Weights of a small image captioner: 26.3M parameters.
Rows from block 3 of the image encoder of a small image captioner, named by matrix and row number. Rows with one number belong to one neuron. Each number is 200 + 40 x the weight over its row's rms, rounded and kept within 0 to 999. All counts start at 0.
After each neuron's rows are labels from the 100 images, of 14976, where the neuron reaches its highest value: "top examples" is what is common among them; "peak on" is the class under the peak. Only what is clearly more common there than usual is listed. The data: drawn branching plants. In brackets: how many of the 100.
# fc1: MLP up (encoder.blocks.3.mlp.fc1.weight, 320x80), inputs 0-79
# fc2: MLP down (encoder.blocks.3.mlp.fc2.weight, 80x320, transposed), outputs 0-79

fc1.205,203,222,253,247,215,251,267,244,171,255,199,171,179,178,127,225,136,230,259,140,208,111,208,181,229,168,162,183,237,172,189,213,170,186,202,222,186,147,178,228,151,178,221,266,148,163,247,209,243,195,219,216,255,191,249,200,128,262,204,297,230,195,189,245,163,191,211,207,199,214,155,129,125,196,245,198,223,232,141,135
fc2.205,266,252,151,199,225,157,201,125,226,277,179,300,224,265,226,106,223,232,147,242,171,169,154,172,135,190,233,222,187,251,197,171,199,224,195,144,229,221,178,225,228,187,239,187,134,173,232,173,158,201,212,198,157,200,218,256,127,160,202,179,204,256,149,147,219,210,182,192,270,169,215,275,210,185,236,232,211,143,193,235
top examples: white flowers (78); night (57)
peak on: wood (28)

fc1.294,212,181,201,206,165,204,174,233,170,238,202,203,205,133,156,201,179,192,162,173,196,205,161,201,136,301,230,208,226,210,160,152,176,202,227,175,210,185,268,201,218,205,219,273,217,146,186,210,179,189,188,212,211,162,171,195,188,221,249,208,175,177,190,255,166,238,271,45,300,160,134,221,202,247,285,210,209,186,139,255
fc2.294,177,254,226,202,229,272,201,241,214,233,228,227,186,243,212,183,200,170,180,195,256,211,187,230,192,220,204,196,194,200,188,244,175,209,167,210,191,207,142,242,254,195,215,246,59,200,120,122,221,246,273,176,195,235,222,152,196,173,101,155,133,275,218,213,165,244,209,175,152,172,165,166,161,123,219,183,232,244,200,241
top examples: pink blossoms (100); night (53)
peak on: foliage (100)

fc1.43,136,245,225,184,173,180,211,215,206,233,167,251,212,202,231,176,174,113,224,234,307,223,268,216,205,190,165,156,198,156,184,285,174,194,286,170,167,255,192,199,186,190,184,163,197,231,200,252,199,140,220,187,240,196,170,177,212,209,208,175,155,216,195,228,215,235,356,129,160,190,144,211,253,178,160,214,214,236,180,175
fc2.43,214,163,199,189,179,202,127,269,228,169,240,160,175,252,227,179,220,262,209,147,111,286,188,226,178,233,222,169,156,232,190,207,226,178,137,206,170,170,188,224,240,232,222,176,230,152,150,200,261,185,142,266,160,236,189,145,186,208,230,168,203,152,174,166,231,190,102,238,274,219,259,222,151,167,247,167,209,170,186,124
top examples: white flowers (57)
peak on: foliage (68)

fc1.133,283,254,253,122,217,236,172,190,187,177,213,158,140,199,246,323,175,213,239,164,186,187,254,209,223,157,218,194,215,215,188,229,263,211,153,229,198,222,229,176,215,122,185,194,192,136,216,180,190,197,194,192,189,170,192,193,205,143,199,167,255,228,174,241,187,124,230,200,207,258,140,197,199,107,212,282,180,237,108,223
fc2.133,92,137,264,214,200,174,152,246,238,215,188,212,223,198,165,212,221,163,191,229,201,132,236,155,171,257,200,257,133,204,204,87,195,239,207,172,196,196,212,131,167,252,201,191,195,155,179,207,183,181,134,246,170,210,178,258,193,244,243,210,261,172,213,235,222,194,174,139,148,219,243,235,170,257,179,165,231,247,243,279
top examples: pink blossoms (46)
peak on: foliage (43)

fc1.97,239,228,118,284,141,166,250,198,178,207,193,224,177,162,197,149,204,241,234,209,207,227,151,204,117,214,257,173,174,132,157,162,216,261,166,239,160,181,237,241,200,203,228,205,273,246,162,179,135,191,201,255,165,247,197,223,285,249,194,237,175,218,145,180,133,169,233,204,204,226,103,230,181,141,236,205,197,193,208,247
fc2.97,215,159,197,183,250,326,183,251,184,128,215,144,195,226,246,209,175,188,137,137,157,218,255,215,189,197,234,191,192,189,222,210,191,220,240,169,212,202,165,170,215,168,226,159,202,202,177,227,215,181,182,213,180,145,232,171,216,235,271,269,197,270,231,120,290,211,176,147,138,207,227,210,159,205,153,249,158,249,298,205
top examples: red berries (63); autumn leaves (36)
peak on: foliage (54)

fc1.10,250,177,200,205,203,191,250,204,247,225,280,174,211,198,116,224,257,166,260,190,261,218,206,222,138,210,196,242,189,189,125,192,216,215,152,200,264,224,222,215,180,155,188,174,161,274,148,191,145,161,173,229,179,241,168,228,211,202,228,195,230,105,140,225,194,205,250,198,156,169,197,99,174,235,227,303,179,138,217,220
fc2.10,216,219,226,211,164,243,245,168,223,214,137,178,81,201,174,188,245,157,246,251,205,228,241,131,250,179,251,164,199,196,219,164,177,226,289,198,197,228,197,180,157,121,219,210,191,151,123,122,200,283,226,139,276,204,213,180,118,189,205,202,189,223,228,228,204,151,203,201,259,239,236,226,224,223,187,198,184,237,185,144
top examples: white flowers (100)
peak on: foliage (32)

fc1.36,178,185,167,179,200,191,208,178,197,230,210,194,173,220,212,194,215,239,196,87,236,233,205,183,142,242,199,263,193,156,217,218,234,196,256,166,210,189,251,229,194,126,147,284,198,233,231,236,213,180,143,154,207,212,240,125,137,128,187,210,234,229,183,210,261,239,259,207,183,117,199,178,190,155,193,315,224,232,155,127
fc2.36,217,281,280,150,171,233,141,223,194,192,164,209,195,212,178,216,192,171,218,247,142,142,168,183,244,165,234,109,243,198,185,196,212,200,184,242,141,178,133,216,237,279,166,148,202,156,141,182,168,212,253,248,174,209,176,219,241,275,175,215,211,153,266,176,135,134,178,234,235,263,205,239,220,200,180,131,194,186,259,212
top examples: red berries (89)
peak on: foliage (35)

fc1.226,178,213,211,177,147,198,260,166,133,200,187,206,211,196,240,269,155,189,260,185,208,231,202,188,212,194,184,246,233,240,213,230,244,188,144,183,172,262,238,204,181,212,253,176,219,178,208,264,185,156,139,185,206,177,210,192,179,207,167,178,120,196,283,239,277,131,186,131,204,251,144,107,276,103,224,159,178,188,207,245
fc2.226,225,225,199,174,177,225,202,225,285,251,187,216,216,200,207,136,224,160,120,154,204,196,179,173,231,258,239,153,172,124,166,188,176,204,212,130,161,152,179,197,190,249,152,236,221,224,138,148,224,248,171,204,150,240,209,221,259,194,226,181,235,195,154,186,114,246,197,250,149,148,265,305,186,272,162,182,198,177,238,204
top examples: pink blossoms (58); night (53); white flowers (37)
peak on: foliage (97)

fc1.185,239,221,150,299,181,224,157,177,154,186,230,174,193,229,205,157,190,216,144,165,247,200,234,145,218,174,181,168,256,145,211,274,177,183,194,198,193,171,179,240,239,229,223,198,238,206,225,331,243,180,181,220,198,147,269,178,166,171,209,198,178,224,239,181,246,195,242,243,241,134,126,187,208,200,209,247,112,199,124,143
fc2.185,135,210,224,76,164,255,201,261,248,192,132,177,183,205,170,184,252,203,181,235,196,281,197,201,187,226,212,223,209,218,236,177,203,198,209,205,135,211,193,154,208,158,178,212,108,288,161,117,190,244,271,195,207,200,97,186,196,192,206,281,224,197,209,212,167,219,169,168,191,202,252,216,214,155,216,226,271,206,154,220
top examples: white flowers (84); night (46)
peak on: foliage (78)

fc1.239,209,236,206,148,195,264,215,253,145,222,234,242,218,106,173,209,243,166,228,186,166,152,189,192,180,265,284,155,186,166,170,278,202,205,201,208,167,183,254,148,229,271,182,277,171,153,184,198,179,222,236,163,179,174,209,141,236,232,135,195,184,220,143,237,169,220,200,160,200,206,113,214,222,186,313,176,232,212,157,207
fc2.239,143,173,198,251,230,235,198,264,189,132,243,215,249,248,195,261,260,158,213,187,261,114,184,216,198,224,189,242,223,160,224,197,229,184,198,146,234,243,161,162,185,167,177,275,144,157,192,164,251,248,141,142,187,208,219,177,228,168,146,183,223,198,173,205,149,112,243,223,180,213,151,172,214,203,241,193,192,235,146,309
top examples: pink blossoms (100); night (49)
peak on: foliage (100)

fc1.176,107,187,236,247,195,195,139,286,224,186,212,206,144,141,188,111,175,232,164,214,232,198,185,162,213,225,195,178,268,167,227,201,223,231,212,166,234,249,253,221,188,153,209,243,248,268,149,219,208,245,194,179,86,188,214,243,250,243,131,247,227,185,148,180,249,224,204,246,173,193,160,180,143,160,151,208,187,177,236,233
fc2.176,312,222,149,176,183,292,227,116,155,222,156,222,243,179,217,247,173,178,218,158,141,243,190,280,187,185,173,260,118,219,185,215,200,191,172,238,195,148,89,219,178,240,202,166,214,158,224,162,232,168,184,147,229,200,234,190,226,187,243,156,173,212,216,174,196,222,242,222,247,167,227,180,263,230,264,184,229,185,197,156
top examples: pink blossoms (82); night (65)
peak on: wood (59); foliage (29)

fc1.267,186,223,251,219,140,137,212,200,166,250,175,195,162,226,238,218,173,268,241,135,220,136,229,203,196,249,223,230,216,169,200,182,237,348,184,230,213,251,233,205,153,228,165,275,188,232,200,234,221,204,207,186,139,229,198,181,249,196,91,253,200,186,142,117,177,175,205,209,159,149,176,198,186,164,207,203,206,221,138,228
fc2.267,188,275,232,126,208,238,146,228,214,135,188,169,244,124,196,144,207,177,166,210,152,213,212,212,151,187,227,144,217,250,207,255,219,133,179,232,124,211,164,191,251,213,190,84,215,138,184,211,171,238,239,209,159,204,237,202,196,234,196,275,239,178,206,248,170,153,172,222,227,264,242,235,168,201,207,211,179,196,275,126
top examples: red berries (93)
peak on: foliage (66)

fc1.221,162,158,180,180,165,157,223,192,274,177,203,154,211,281,260,240,155,181,214,162,152,159,129,161,265,203,162,222,226,238,192,191,218,226,255,194,179,125,201,121,130,223,236,210,131,260,166,232,243,173,224,212,158,242,145,223,199,228,171,201,164,244,122,219,205,175,223,179,195,268,209,145,266,236,229,226,235,243,246,197
fc2.221,200,203,168,163,217,173,231,167,193,219,260,305,260,121,247,219,172,229,198,226,131,227,228,213,143,170,217,192,159,131,226,216,178,157,211,196,207,199,185,262,175,185,242,156,198,203,239,158,174,242,199,253,255,124,205,181,291,160,220,196,231,214,166,160,236,297,145,244,180,185,222,245,223,185,111,197,229,193,205,148
top examples: red berries (100)
peak on: wood (50); foliage (39)

fc1.118,210,214,186,204,134,239,262,176,208,211,199,233,164,142,201,206,191,143,253,213,213,296,198,229,236,237,221,212,161,202,180,219,224,272,149,194,163,186,239,192,187,237,146,261,240,190,170,212,185,198,185,224,177,144,180,186,247,199,247,159,102,141,116,208,236,199,193,139,274,182,110,206,262,200,268,224,199,156,134,173
fc2.118,158,203,259,162,205,149,170,259,182,191,246,285,257,228,220,200,241,173,158,133,191,175,266,242,187,244,253,153,219,172,204,192,220,107,240,123,211,232,170,182,258,189,255,215,208,246,241,224,243,303,141,217,206,233,200,131,159,242,119,168,236,222,218,186,183,191,228,167,199,197,223,207,207,143,196,166,182,160,169,223
top examples: pink blossoms (87); night (66)
peak on: foliage (100)

fc1.209,222,265,165,246,247,215,199,149,211,197,218,217,237,218,210,227,228,130,217,177,220,271,148,194,176,256,249,128,145,175,162,222,208,175,188,148,140,233,214,207,207,230,224,207,188,164,173,243,239,233,284,196,176,141,224,125,259,196,253,167,169,174,147,278,216,218,217,157,240,216,144,157,229,161,283,173,175,202,114,174
fc2.209,165,178,197,167,235,189,171,269,132,178,276,282,178,228,249,154,150,234,226,179,198,178,215,221,219,169,291,177,226,174,233,228,196,201,281,220,267,277,191,210,215,228,255,229,153,150,198,227,239,145,143,194,239,242,183,219,146,193,82,140,148,230,220,197,156,182,215,170,176,205,138,224,210,203,203,206,212,192,160,235
top examples: pink blossoms (100); night (82)
peak on: foliage (100)

fc1.253,207,177,304,235,186,223,202,200,230,218,270,251,181,243,211,198,116,158,279,188,163,191,191,207,216,183,182,223,216,175,255,121,236,219,211,166,114,155,172,154,130,265,192,111,259,238,158,218,236,149,219,197,177,207,166,233,202,249,195,248,154,258,214,213,183,134,164,189,260,201,199,146,181,206,200,151,225,166,224,233
fc2.253,255,231,127,199,194,113,179,167,170,188,197,159,265,165,177,207,217,171,167,194,250,266,205,244,144,137,204,224,172,258,144,183,237,207,278,237,269,218,192,211,180,170,251,223,129,253,182,190,177,268,214,218,220,145,167,179,273,195,163,170,163,161,179,217,247,268,263,203,222,223,140,207,267,233,171,179,186,195,183,145
top examples: red berries (38)
peak on: wood (25)